A small image classifier, trained from scratch.
Model: 40-pixel images, depths [3, 6, 6].
Rows from block 9 of a small image classifier, named by matrix and row number. Rows with one number within an expert belong to one neuron, the router's apart. Each number is 128 + 32 x the weight over its row's rms, rounded and kept within 0 to 255. All counts start at 0. Numbers have three digits each.
Before each expert's rows are labels from the 100 images, of 14976, where the router gives the expert most weight on average: "responds to" is what is common among them. Only what is clearly more common there than usual is listed. The data: seven-segment displays showing three digits. In brackets: how many of the 100, against the usual share in percent.
# router: router (model.blocks.9.mlp.router.weight, 32x192, trained with AdamW), inputs 156-191
# gate: expert gate (model.blocks.9.mlp.gate, 32x96x192), inputs 156-191
# up: expert up (model.blocks.9.mlp.up, 32x96x192), inputs 156-191
# down: expert down (model.blocks.9.mlp.down, 32x192x96, transposed), outputs 156-191

# expert 7
responds to: the digit 4 (84 vs 27.4); first digit: 4 (54 vs 9.9); third digit: 4 (38 vs 10.1); second digit: 4 (34 vs 10.6)
router.7:077099158157117120221074122128090167128112153092167077130142162101107153155135041140168120080127111145109149
gate.0:062079169136091112131185150126159103149166176108123130183125135143160096141151090115097146155112092122128167
up.0:044165164165131152123157126086137131121160143105148151143095137104108119091125166086099138141120080140159150
down.0:189179120140122108190156107149069109143116158147117141138126124154111098124135118185125190232137112152102146
gate.1:090126093107147126068061120092109119107132152117144145106063070140076111082099119113110126142129076106110127
up.1:149118103085118090097117174165083098144158162117127143128078121134078131182123199163101185148094108161144124
down.1:160085118088077140134127117148117097185159104168137104100175161102174113161133165146134123146079139161110156
gate.2:078098114122132107129085128134121163127117101167147114117122123070089102057131090152070139185166059154089158
up.2:099090095158179124168138097123124116154120097115116184133118137144177110096125143153152130155099123174184105
down.2:140165093129088065138176111131115138123105092194056127165172133185113049103083052144113163148123083120141202
gate.3:114117084110120190182166133077189181133082090073157107106118139088186133091127071139154108189139111171080072
up.3:165156111108124194187146080104173105104097079078148134121114150144149157128113084146151106139162086066157058
down.3:136187131155120149130105101174137112165093104143082125115146124118175152157127103131156091114100155173143075
gate.4:162108162090150121160077129105155165082117143110120096127139154017094131135104096122146105168156170136135126
up.4:092138105150138075119127089124116136192122082079152178100121112143163091121142135167159079155076131173162126
down.4:153100096152122118159141120155102136143123105153077131133111186100081064117116118187158120165115125173109165
gate.5:172094106083103144136137114103160121124152139082158109120143114174101175181144126126089104093082133083122105
up.5:090156153112127117141135101148042199080106110091101121156112152124098079094109112149138053135064192145190113
down.5:140144066122152158039130099125084144093167208136161173090103107125051115171142114098166109105108131115147080
gate.6:118188212119150157132145029134117138135098073118157131117122131112102131134166091151099149139128107081148068
up.6:144092185132116141158158046171067173147091086146134165133153128081125129133135120140151105126107126181210094
down.6:140118123119066097164140157131123082112100112231154092112146126153193123097105134156120136202132109150093097
gate.7:108153109108127115116161111107191065106116176077127132125061114096129081117159110145078131117104104128100106
up.7:181150137148119133130200108138150067109134152127113121165080129149158101126147174141097120094053181035139078
down.7:204119130100131157137115102120110086081108134147118143120095208188094157144125137122114124196108157141077100
gate.8:070066126120117066132095080119103179157098091086118128162142198123085165098092091096197145164151137095155154
up.8:122088141132192139070165135124117136112120183097160068105097081098125137116140162141072115125101131128122154
down.8:160093079136131139145138090140200164144091128101148114141119150083137129133139161170121182119127068053129096
gate.9:129057127100155114122133105093114158186123085055124169110140106105092098099150121150113134090136177090172102
up.9:165238112110127123143106130161160122099088147156142165102133086123094128140123141128126122069151110231089136
down.9:102160152152164124117134088135159136110150147119166145135115140148157124146152127107091129122196118103135136
gate.10:121168086112169144124172138146181124114140133177112118121119154070094133121134074137186157080158140169155167
up.10:127130073095179180130175146127132139121124115150105121111120152053068149140105066111168140075154168172148185
down.10:127170189114142120081082127111073112101126159083150133147098127100076181066065108093146109094187194144181105
gate.11:145150096045132119129152136115160111137162072076116138182121120077128105087156144154138111144148165145131123
up.11:075084167128145102157194162114152161080133115136169130179105148079068099108111168111116149147137143106103123
down.11:127171114116123111134122117105167115154115143108126167181150179072128146056165132157140123136173123102075092
gate.12:080064112111145126107115128118113166131131147141141147103167143068147144115085103123111118149122110204112151
up.12:100087132076180167113122129161122112105210142127141159159167165071107115128107085114127118102110108178109196
down.12:130163078138118149130128141098194099140126117121155112147137150076145116140133117161104128162130130149119153
gate.13:109115162119158099098177121158141098142129224133128151135085125200130113101168137166111168109123140063152154
up.13:150126206115127088113175133137124086154158204143141136150107121196115105114162122204146224151144129108158124
down.13:154110162117124154168143096152119144184094132133164109122146142140141136124118116132119125189113160117169104
gate.14:089155119090159150118148190091165084139126137128132169170121158122107172080114062152113104118137115141121214
up.14:134144120109100099107146072147141111096139119105122129074112069138146088162127192131113131110088088089095097
down.14:155137121169137129085154153115182130123167080166175154100108137175131142163117151087110100159093112083116166
gate.15:090172124150077038168090194155152139119141122136137169147121094090086147124083057121193119074116123098160130
up.15:107101108105204199099155057121153136098110156136126091108114167148149118105155227162095140130125160117132144
down.15:148091148130110142173115128097125128107084099121162128141115102084140119112175155169137100136046142124112102
gate.16:097131135135123147077115147100127143118143128112135168187127139159085184096161063131123088102138140077145105
up.16:154119146153066111144143126158134092197113094151131144073150104107206057136048152154131127138117122137147188
down.16:178121143127102091072113190114112123105123130100148142101146119134123152150142179141152136167152181100179081
gate.17:032113080134116132096127113106076080159101137096103138132112072205154092107144135177088110148100110127062149
up.17:070093061121115169094154121081131140106085175082113116100068084166125113151122158144055117181125155151099169
down.17:187086141105141227133079105097138070171137110143118126109149141097056141179130118136122124149124122164129108
gate.18:099130036121119162117135135125123123075108122109158162109144145087173028132144171164106075148088108111146078
up.18:213181125110102184172186150188121107132081124157103108180135118142150068117156179171100062123122061093099074
down.18:138165107147147113133161114115159083101117076141109139115070122111077103110202143056049053156065159147106123
gate.19:152143105166086071152119101173100136136070156171077129108130104149138138123080118127132162188106091128126089
up.19:159105103093107064115097127166135141148160138163183078120103193134162144169132048141173185103179091107100162
down.19:088153101101163126151132145085123118114165181147065180133144129069127120104138065125172087144161147150164179
gate.20:117035127115120150116124162144184101111177168119130114152129209048092143164129090127184141095181146110172162
up.20:085178093183131145107101096077025153153066107169126092104119059153165131098111094124107137180109112181118145
down.20:130115111090145126173155127130132118142096125071121139168139160050085113127132183141143120098158163193140071
gate.21:100075084173180117101097155130138140113149134110116119134115106123095164125059156090103117126131101097110161
up.21:109066076188162169066132150126157092145167147147110099136117112087096159135061202091137114092120119098101151
down.21:109055122085128130096110130165081093092159094114183148117086131160196181129173174071131162154117141114164177
gate.22:134145144096156103116163103102143062155180140126178101155101127174160092111193156147156175120123105079109118
up.22:116114126113189064158146192112158117086121175099197130174137151128139050156142139134122174152116112168101149
down.22:162141112131143098100104135147086132093138168117193130097110146197044178171114148120082150141062158078198091
gate.23:061109068108141127122130158109082134136159121098062151133080107086093129087078049156097180187137099176157141
up.23:123171169155113109144162131126165104141123117183211159103142096182178131148156171121145099116126188072110140
down.23:127140103173147151152141103140161151182102104215187149116097111186132133131110146122119117139070127111143072
gate.24:104081142091183143147125102107106147107083131116118138139130090154130142091127116138129120161154096163090149
up.24:136071120103173141138094128104059111124113139134095097144130113115128145099108125098082148137136098198106190
down.24:078094163138146117150099110125125134094127155041123134109163129099134063088143130108106159134148118150096153

# expert 29
responds to: the digit 8 (72 vs 27.2); the digit 9 (57 vs 26.5); first digit: 8 (49 vs 10.2); second digit: 9 (35 vs 9.6)
router.29:097117127092097109118112149124073135118103145066121125110180136143158161150098163122164089107169086160112185
gate.0:124140119139081179179127078129101101144116086118154149190127136160164159076182177117094110182046154116103135
up.0:121048137137133108121103146078111122114105116102156189172150111154139153070139191117117126101075129116142132
down.0:166109118145101101147161070112129147131077124157076102128140111150066088136211116123142160100107145139149049
gate.1:146073132153098102127159114224097132160101137062115061112130138093167104134076153123057108134146180140118090
up.1:079178156198160140100134139140099124119142099121150092116115141143164051098152128173149176188125103155091176
down.1:180103117149154132087102099125127112131114113137199112128177174135030207153086131125185148145143130141161079
gate.2:142117071156184168135087137103135094137113127123135099131169131162099090121068142055198145131154091114138101
up.2:062065128131200212132079175060081144097127116105140162150076167115090124130145147135120115121127155119178140
down.2:118081136120122146171118107123139160145090119088099112185135150109155123112149163117217161138145146131093097
gate.3:142082151117116078090154136164136206122147127133113107091118125136113107201119155154102125177137148059125158
up.3:135070158133124077098152135160119216130143126112116121098096129146131086195116143182110142173133162060116160
down.3:129141181141181114113159170111145130152181108198124134146108128148116132117157182117155120143095161141123147
gate.4:098110133080134163179115148160204138134150138125115137159147158060084140113096155193152079077136129168127159
up.4:131203155177085102083110117073070108117137081125160154143099105186127121147082108064173227174139138152139144
down.4:134118145111130081123148091152076133144111080128177102154136067092071132106114114153156127105156146208125183
gate.5:163081107145129107077098114102100133127102174168172145104179129121149121104111101123100135176116174107120069
up.5:107201104061095152161131166158123103074150117161133121141106156101155084096110149136167157129113113080109092
down.5:102128128119158074062119180107122160183106094171139140123120082211124130176104133090142090103169110165204172
gate.6:180142091084136050171107126136132080145139162146099165179149092070077133151123154067191114069171090125141067
up.6:200100191120147085153155125074072113120160217132160087155142202154120135151120182129108137103107162073156094
down.6:107102198133116130141105104165084161132114125143089106124154131140138099126135112117145145098113137115087101
gate.7:177138140122206173089155100166116125145092210113114074106124148086082092151120070151104062127106156094130089
up.7:127076123149098146168098139114129134118165095142145163150124136190183169093147159126074192169156119142156177
down.7:110182121113145154172151183152140074150146155087122097158165121125158146115095175116206153101180107105149092
gate.8:098222101087100115149093106154209117174146160128146110169151145148114170147158113137201109156157143102143150
up.8:119160105067137134136095073123153099150133094146099074170148095169162157091177104168173112220135119051146150
down.8:065159087189148119216100127121167141132118091167136167133141150140095164122064105178091123122116102166105125
gate.9:165182168152139167165152123141141134157149153146111103157102148159179110126196065216120107216106153108068144
up.9:114101057130157109126141131137083120120103116129142173169088090111120090113091154085082124086126144108148117
down.9:098125158105148089160068151159141120160122136106167111148184181118074115153130124132194117121164110158146136
gate.10:149186129132126077202113204125133142167120127125141137167135105090093157152112107130175102093165111162142132
up.10:160158194108118062198139140131133140123171139120145146152111157104095127172123110128227092102152165127115134
down.10:081140171163066068196111143161182166091171114173124165132128147123153073149123113143102147172096116189114134
gate.11:053113089116083102099111150108164119125131071114102136152137094111144158094063166119153064040145068138161155
up.11:176104138149141128163097169159058158107149099188115183110137165220175114129212136115150137203123097142065199
down.11:124115144134167134136131159089096144107096105145128116138199122123139123082168146102134120139160158157144122
gate.12:158063137138144167171094155116110123156185096123112160187114157130148137090129076120134184096171103112091181
up.12:168157082105094177114108066123161069152099146127155114149075119155132218093132107109061093096079164106145075
down.12:133182063117130203114184123149113112156101159131105110117151172133150147105173124163096133143128172126065131
gate.13:139174157079144170174203083179100104112087089206090104154153079164122089114170138135095108127120134092107082
up.13:076146113146074125137061132100170194149113140067159106140123131132128171089063088144209142132165135179180159
down.13:143133130104108116116115155122053105136135081134131105101161132110131093078107139120140145102199150161048142
gate.14:153130188111098055086126154105123099141198123223143156101082132161155137176133177148074102115111057156119144
up.14:137139172138116084105108127162129111139176165193172147106118106174098138218135150138098109066112087120139105
down.14:140108101150149190132181135132132093165128191151134139144120123062116172147119101142155154198123143088071062
gate.15:155101129145142137113097151105129150103127105116115137165190145135197168123157146102141119100123108120076141
up.15:127079115134144124105109151152123143090099122110080138163222120120185152137153173116136136112088113110081112
down.15:133177137117128161125123062127134132113094121163136129111176113168126145158122132071140147138114086067163031
gate.16:037056111115152129082093124094056130103130088143076186141099134170141100050128138121130228111141141140120172
up.16:118118071111136166106167124133184140111113105148115092081107199126146131082203150155144114123104093100101094
down.16:116107145100143140075107157114135100143169182133096111107076160188165117108130104155096121183094152157118117
gate.17:097125122085146156149172145180136150089060094102136104076109127131137112146098110179124062184114145151117117
up.17:121067096189146128109117111128080156239140152128156106108179126124102127113143177091166140032123129135128127
down.17:149133132044167101119138139139144145148147052114105139094143120102156160129117122083143122132110101029142145
gate.18:129131171095103126113127156149125133110161097121132111149144145126076069145102114115180162125190106084162155
up.18:135071081151165121090176101131095130080075194126147119138119116073068100101069169123070109112105104148138088
down.18:190149117120105198122134067142118117113117087135167138155141110148171123128140046120101121128131045108081072
gate.19:121187113122093092152092130130158150179137127087147157144119130075093169172099109095180083082182121148192137
up.19:106204113130105099154102130136148135164147110114113144142114117093110177176108113069165079071166126151160155
down.19:101096168138136098136150135144091140162133062194125134103154151107077079135122139134181115159186108156104150
gate.20:130115105113125131102160146160193134146117145140142164110037083149199094116060103137112108098118122123116172
up.20:148128120178117115101144150154170143078088085129114127127132159105138124152157160163127151109144114130128111
down.20:090125149147114112130161095150121150145121116224142200098117176097177117128151082092106121176173126129076113
gate.21:156086130125116097137075157120133144099136157125097116089101127054110129139143145124086135162120034082138120
up.21:141151193151170123139114202157087160133172164093143106124148135078133082086155124127095118123115100099122152
down.21:134150099171113134115174197149136103157154152200122129110078147124132133150118098121112127098130112079155079
gate.22:198141072076108152134101086149132102081193109120096144095114138156134066135167174100148130146160093075138142
up.22:163071128143083086173114095166045155147108131157154173158144118099106092141166105109097059126136114089075127
down.22:158125090136090083154100138156115142113137132082129137172075162153066162120128130131127127115116114148149105
gate.23:162105104092122150158130112139197159064126162101078147148181095141129096093075180137150118144131143133087090
up.23:036091163145119170132126126105149148095144097079118132124168209081088067131147125162109161144126110123119112
down.23:176154069171182153119094122099176090161139155162204111141146134118117193120143120133129096164122095083151118
gate.24:109052077129124148103133133118116186094145126123158133100117083126101156148110136115083149093173105160149161
up.24:110137124148148171118136169133091110127067122185100148121107101166142200119112152118201138113135120139121162
down.24:096134212133173097113143089128056138069103141198108142139125118107102068094115102132122137111090153177110155

# expert 19
responds to: the digit 7 (98 vs 26.9); third digit: 7 (91 vs 9.7); second digit: 3 (25 vs 9.8)
router.19:086131183161150159121124119104093136129144125145182120143137123144161107114089187135140146095146085139126081
gate.0:027114115163163156095155114177132155103129124131199151082140133106188097135171128135120184143134147149112181
up.0:197139163133099094182123111132128085134131096173083104169129133115125141096126123123116154162116113092110085
down.0:132162139150139223102133150117134151102124081172075120139100077097094104153137187136117113119097086105116107
gate.1:110189158099147199162146093106141135181180131170121105130142160096124125109184085127165075103164111159112182
up.1:173152121154100074164114137131144109158167111106121104142084134206137127111172147127121079216122133112142107
down.1:118033171109118095125119164122106101115112128105124142162128157186079138095095185120152193095130091128124102
gate.2:166101146127163122106139087095103113110144105105141086083099078143101135093124218037175067073062167159133094
up.2:134080151093204112182162152139121152142131078148136108102119111133100077068154169112116147148080144122124095
down.2:158150122113168158103125080111129097123134144198067112127110119129082129130140111153132154170101139106136071
gate.3:127131138168078098125133160164133118151113148131150137190134089158135192158082150174103166144154092147104099
up.3:123076108090173156122099080086127136126181053105198088101135131085143121155086176124125121076140145092121046
down.3:080105150174116081195096148114143189126098092132095104085149199139201116130106203117181106151119120201128119
gate.4:128109105060187190125080077148176069131143143135136121102189208101147126181159147137190151109154183102108097
up.4:199190151179104117134132153113118130117150170104075142141077093127087113135122078113121092098086116080156083
down.4:112092136144149132131140148144134112183115125170102102166151165139207126119165151135116152162151103156091163
gate.5:116095119080136174182119123100193109173169073099131125151147171084150073117127188143199121158194147160082096
up.5:148086118112151138161092102104141086140131107146121093168173199069065118109135060134191104142104157152137112
down.5:104135114185104141123168184094130095109107165161131102124093101144180144118093134113101110178102080124091130
gate.6:089117095110073102126124132110120199111088215057082143127097132111157095189137166135121121171149160107170124
up.6:119170201134084126121160143135102117181142144191179162165136110160108145148111091097161181186143078179152150
down.6:073135199118202098126127107087175116127136121121171135177155132106165040086137135113122110137091182156134133
gate.7:192114108109126125128116124135130022088118145121110121126116134100119201170080069154064105141121131106150080
up.7:041133105161140129155121114148161186108115094104103129126158149068162097095157181107162188152163139152116158
down.7:170159130093140121099100112148089136144123107137077111112129146177120161146128138158169150071159163111133098
gate.9:042084164127180130094180121092163106113145171149156105102136111114145154087117161095108152073147129138089091
up.9:023140181145145151108131129082067103154133166151162117137110099142185168089138114109158143101162117167147094
down.9:180103124161139099194099153096093131118133079093153123178129135147162105213102154142101104187099054146062141
gate.10:148061084089168113089181107171183094080125177114063091142159149112065163077110146121101144110090081092138109
up.10:105131109118116139084143119089094202116107146143099130117118135137134140118118113107135137115144180087128150
down.10:108104132151074118159127162137114152181137138108104132114171138145149142094122168159078137208091088178106136
gate.11:087123073133148123099115105105156173185096133099035153174117149132092149112086132122121118106129156124144118
up.11:135091116120086107112101144142092201147114109163046125124122103122144179140096145143094131094126103120147101
down.11:125136114112094097130123129144115163171131098078062130157137165038192057123182157143115133058155092063099153
gate.12:081091052121159153168122112117091128135155156156184084135108175124141154133143134121148148181154146119114144
up.12:140170128135095165162149100127157109158148119165152159157144199147115127170139134138134181144165105157121115
down.12:089110060159170114116124157145118117085135108089163134112105086157114189089111157090084069127073178132186132
gate.13:121115160151133092115144099121060122135169149138082121130114123158057125070114022092135166097130096133135202
up.13:187131131161103122139118158124094106135151143120098113115078094152156143106117136133110107102146110126138081
down.13:137125154074151134113167162099140086069170163106207153132111153112143103133114109142117185163153102117111057
gate.14:120161119100093086156087140119136212159126181178089141158084120098113154137095107154104130083147133122154133
up.14:178134097125071136100170089139118076120180055099166103085169155165126125146123142122114126124102152138149097
down.14:087129117087195162172153155089154160095155086147117114079088140064125099137121137155109126075097165152121116
gate.15:178159105065144092125076125120182187111138159127069149141124166123099120125166088130138086095156150110167143
up.15:145121106158135125134075090142096128152195093132183098149183091165131154158109140143096109105143079108111202
down.15:165115081109161158073113095164093149100185167106173130140117118110090148093139115106210158143095156131157130
gate.16:195115084056182153100100139094158084073172104092093123166149133085103211104116107095163094066125135101147157
up.16:099133142115123160198142170112105100160143101153164130106127145106086068163127122189141148181165156148162083
down.16:114137081099149115132097112120171154084120099074115157153151083080148074091189124136108099103132083104158122
gate.17:192071110123090121183123137133118110158145035117122153127118140138081140125123114175133124136146073115099091
up.17:060144127112133125123084221143193107095052189118093108153123146081103154164096107150098089119111110122122096
down.17:139162141145149130166120112160176102154073124108124128110131162152077202113130122094110164105114146138108100
gate.18:153150112101137147109169102148191156153100174175116120117173100102191106116147125125184162096175167131070154
up.18:162127154131070091104155151141070162134151132115197173136093106125132151171098106121101157159120064094144120
down.18:128147132129124093175154103120112077091174161091150139152110140071152088106112143111130135104111102078144177
gate.19:115122084155105089120103128161131106125156120117105127141140098074148062141145129102121163102128113103089108
up.19:150138126185120112159142119120028129147107077153153143096110076161146112118126171101140156069085119169168106
down.19:090079059151099105127111127148103123134093185086126152110128138150128122050098129123152114175147117150154147
gate.20:134164092079096119155116147123118146140134161088106128123096145104087103125134118134117075102132170106132133
up.20:139081089093184104099085133103103154123121111080096116107124155066094154121151106131165142072117219058193102
down.20:168120147143114100128143124125096118177170092204097117147130145150212089138099139141103167146177089151071150
gate.21:115099121121132088099109122139129152074132107097130131136090095090081120107135093125100114113096126035160109
up.21:112186176167148135154132173144100136113114148197125123108106083175102109129064164137126105118085086193158093
down.21:084147139136078129178118107133168181133129151055137102120130133110074140125108077141164083100202117151113134
gate.22:116160107195179140133113120086154109202177139131141100154126144096136100148138137096180134107147179120080122
up.22:122152122150150117095151096104146124107104151102127100058168115101120116124115128120177083055106159106171121
down.22:135135109141126151140156130128111116159145089079112119123116107138106129162168151138148070068182144157094142
gate.23:210100123038147095137120170129142131128170144122066126148154147133093162133185108095115106086122110079152181
up.23:115125117168128121099113158121056178085084067109142162104098068117087129099091158098134145089140138159165091
down.23:131107143126099094149089131181172170109143143132156125122136130133164145075124049156109177122178126125119158
gate.24:163089150205092150147123120138108073179142096123101137130106193176127122158135140096065163154136059164137135
up.24:126162136044168101118129141120175200088120152144168138136175077103130127124111154149199111080132202107115132
down.24:116100138150112175126063108081166095156197096131132095117123115116104135146171106066178169074145078127152088
gate.25:141148071118114128123084150113195159108144123119170129123126157098118166128161137145130110107156137065140152
up.25:145139134092169133179134130111159147157107130146145147149135133149083119141116140142125085129139123193106100
down.25:049151134156082131148157121129147165147098102065128099117105152123104123134152127152186055125147153165115161

# expert 2
responds to: the digit 0 (100 vs 27.1); first digit: 0 (99 vs 9.2); third digit: 0 (42 vs 10.2)
router.2:123106154138130105095138114167209091094098141160100128153128146130109145170087119113143155086119141145088143
gate.1:139074122129162119118081109155065158129080097162120131124122095084116075149107150117161158166149158098117175
up.1:108117154076093114134146165124188156142154130137145164139124159172106220154103123124076109071120155165117178
down.1:138177137116100104137086181151152135106129113221179108129118127156129134134142168053085172161118137131222195
gate.8:179128115136111117127151123136198098167161098125138072165147151168152167144113150136146119148129150072116129
up.8:128155119146163108134122137132147159152172069057142127137114135103150152125184163132144100117157152050149169
down.8:106123101136145123160154164109140124134086100150144110113117136111146168160136117125132076166132115157128143
gate.11:127166100115080146106144113103135161099086160130124137124102047175146173108117108104132110138160154092112150
up.11:162141172100128129185125093120125111179200074111109123142150197086106048141183128187156121110121123192123106
down.11:103102104171171152199092143123152154145157107142116122117093186120131125173204107155123108193143198141141191
gate.12:160067079157115110153127136154123180091099124112166120131082113171121151164091110126147093152128156128147145
up.12:119191132128116154105082139122136079138184073139143130109190092107151090074130159152132172112146100103181125
down.12:157128155128085153124166140134065106103119128129113075214112135053101058062097157123157082115102185152143100
gate.13:115115093101142081120058142105166065099065119113099138118127139132091199141121099131122106100150152084142099
up.13:119205171116135162093157134114054108112137116092124197139113057067138121147123127074151081107124142189110074
down.13:140128119149171089079136110136034152141103183117131112121122067117107122105082163132143150111127112174129152
gate.15:144112110059099156134101157136118068124117072111079136114095133137131242109126077100145113110135148089164123
up.15:153152102107065153135128161141179065145134109161102112146105172108096196128143114117184070056160128066176188
down.15:078118158141107133097114140120090142118115101156122071109101111137148125048132084086126129156111159124163195
gate.17:084055133162103074086132107128095173088111099095152124118101088133145201141094111124097079103098133129139218
up.17:145105143117106130101090129151109128131199152181112152132148186170170170187125116096126145126119115111137185
down.17:113081133131122143130155109103125175143071150122166104097173162101137088141100176127141129128120124180110085
gate.18:135142145114132071119118139167132153144075179109151094151191121104101118152111155125180087071135126148108131
up.18:076112106147137157109074164130106091043132152185070166105066122108076073147112148080116164170095122173118119
down.18:114192119076196172106171111137125132089114137138125110173137099102130083080151099147120145087096147070117074
gate.19:169175143109116145136075097133210149187159131115111145112226174154130132116147129116161136077154146114100139
up.19:112126103116098123122108067088191115132141084140124119154165183150162184105132097141147109092153144087110109
down.19:162093177127051087213141127157140113191089077068132107122120121129138081066147140138090142143224107141095081
gate.20:121156106137117116123169151096083082104143115204113112146133133080133119144112131170124096122117119190147122
up.20:157155115119170136130124181151072149105118143081121147138120119072075057111126145115188148103125167161151140
down.20:081143101089146165165087125141124154116129112109049095157133145051129129060188087117152138051099139168127117
gate.23:137110112106175144163129127126170156156184079135107098138121200115071101122165146118111174107165113082158127
up.23:115151136125099153154146112106161147131112165098110090144144130113140161151165148135140055117115142105118054
down.23:080133120178119101147138159115104169170109129159140101126106172120106132088140146125128096154163169163135136
gate.26:166131112106127165152120083129119072085162114107143153117089131143103085156157185154143120147150092109156135
up.26:169082090074156151119138104186105100131133109088173143116149150148125146158130186158105166075173050047126129
down.26:123171081150183147080138130154091124113120103157151118101127097142153140099092105144136087141142118135141148
gate.27:139108143214101118131106134123101111112129173151180105129113168146143116099121101114093171196141129109137180
up.27:156161109132159149130109099089180093198151087120128118143160138104125126116167081157187170106170144142102081
down.27:123136099179085134145144123075163117125082159147206126153158128119144105179139102159133161130144088148139081
gate.28:152116185139162079096108125106147093141144181120138142113111134144028173101085128112143115145103161111185079
up.28:107096177223150091135086141122142146139122157121135130097104092167083133068109113088180187144132137144135156
down.28:082115186147143179124123116123152137054101205178137104132113125119126112130097125120040126139061100128152062
gate.30:155119077094087192164123126101104154124133071106139088143135109110128107114151114163085094199134121062135121
up.30:146096146106190120139118086102181142103132088131109184123127128134154163131154208112100107131136170075112047
down.30:107108134134130115147132126103120151121127191169135072142150165109050112139107121154211109105147218133135163
gate.31:107139085125093134149141110220045096139138086115150125153076147130159151139148092137084094086132129112158164
up.31:134096155176201118091130130092164088105101156120168160153082073172100130088103187118167173169143185143104143
down.31:103118156153085137108150160135116078089118087114120158150098117209134175151124114126098093166131138117128093
gate.33:170145112145099162155072114125152163125127114185133126132077182110131077143181111127113159086112131164129102
up.33:074133160154091082083133175140080199104127162220108123116040105123117060140111080116085151144146164175122133
down.33:140136092127120114160114163128082137124111186138092124123151110083130062141124123143080088162148093125145188
gate.34:084090148145119108126183126171174196137119167124101053132187119128161075117116161131151134145165088114101204
up.34:158103114128109113133107090107137107150051087121149137130165120157146166082136109092060077065083117056127105
down.34:202125078110120173129154097174118126165127092115090098164152153117145076128142147179100151060165088047086087
gate.35:103132168125084121123111152067187129131107179162111171147124145162133226100094093115157175130145147155133175
up.35:173124116116143120112159140143089114133123095115109115144130118119097000113092120189135099133125078110099137
down.35:132112122130166118095056107120129134157156170101167134091165123146123186156127129096247168100152188120140165
gate.36:115132121175171096115160106111131154140159126150147079134166117129065139122101085121202139126142146174115142
up.36:152112117079062165149114143143113111128094155081136178113094121103179084128151141140083129133107136078164090
down.36:096101088135118161119108114118118073068139093093140158130075129107178066115114118132121115182139103071144125
gate.37:081130113068158147118196149131162136141134133174136089118147105067194098082142092134164100153147178172130187
up.37:094121127128122149118168113124180162122096080141132097120130119179196138132133156184134095177163119107104137
down.37:094148142167143076109136136123118184103117155153166123092098105167172120083083148083109116216108160154173177
gate.38:077148147114120143165117121099098183171153091121122155099183121096135112046190127098148140121167167180141210
up.38:146167096121137144093147067099101125137126132112106131113101140107153138139189186088139089119073133154097069
down.38:126110095109128130187147124138108104147113146116102122119110125100186129120126183149166078118180146120098170
gate.39:187174096089195140128140145140148160155119103080129107123180112089125130099159135135134140100119125158157071
up.39:132061164091133100088122086095145171092136129189133130115131073194120105135103166133131050170187106102083130
down.39:162105123072130160163116119156137101173183075116098117131172174104057122154142130137135166099123062108099075
gate.42:182132153116124152123177143121145152131137173146144089094142139085072145144126149109119102133109100110141052
up.42:122057128137173081124106113108135129108111149101081117115122145150120077110058143134133179101074144159086132
down.42:171122110087157208064155086100123134113170211149158123113109127119155090099162130178166139090231134105128151
gate.43:181153124069156179132125146123213079091162121095086139134111149181117142126144180161133189129193129077113150
up.43:134075099072188148085114175104130068109113136092083109138096128138039157142090178155125171148152120149148163
down.43:117153084110138161121174111135099153110122131139039125105127124115148094105149089132105115126147147168148129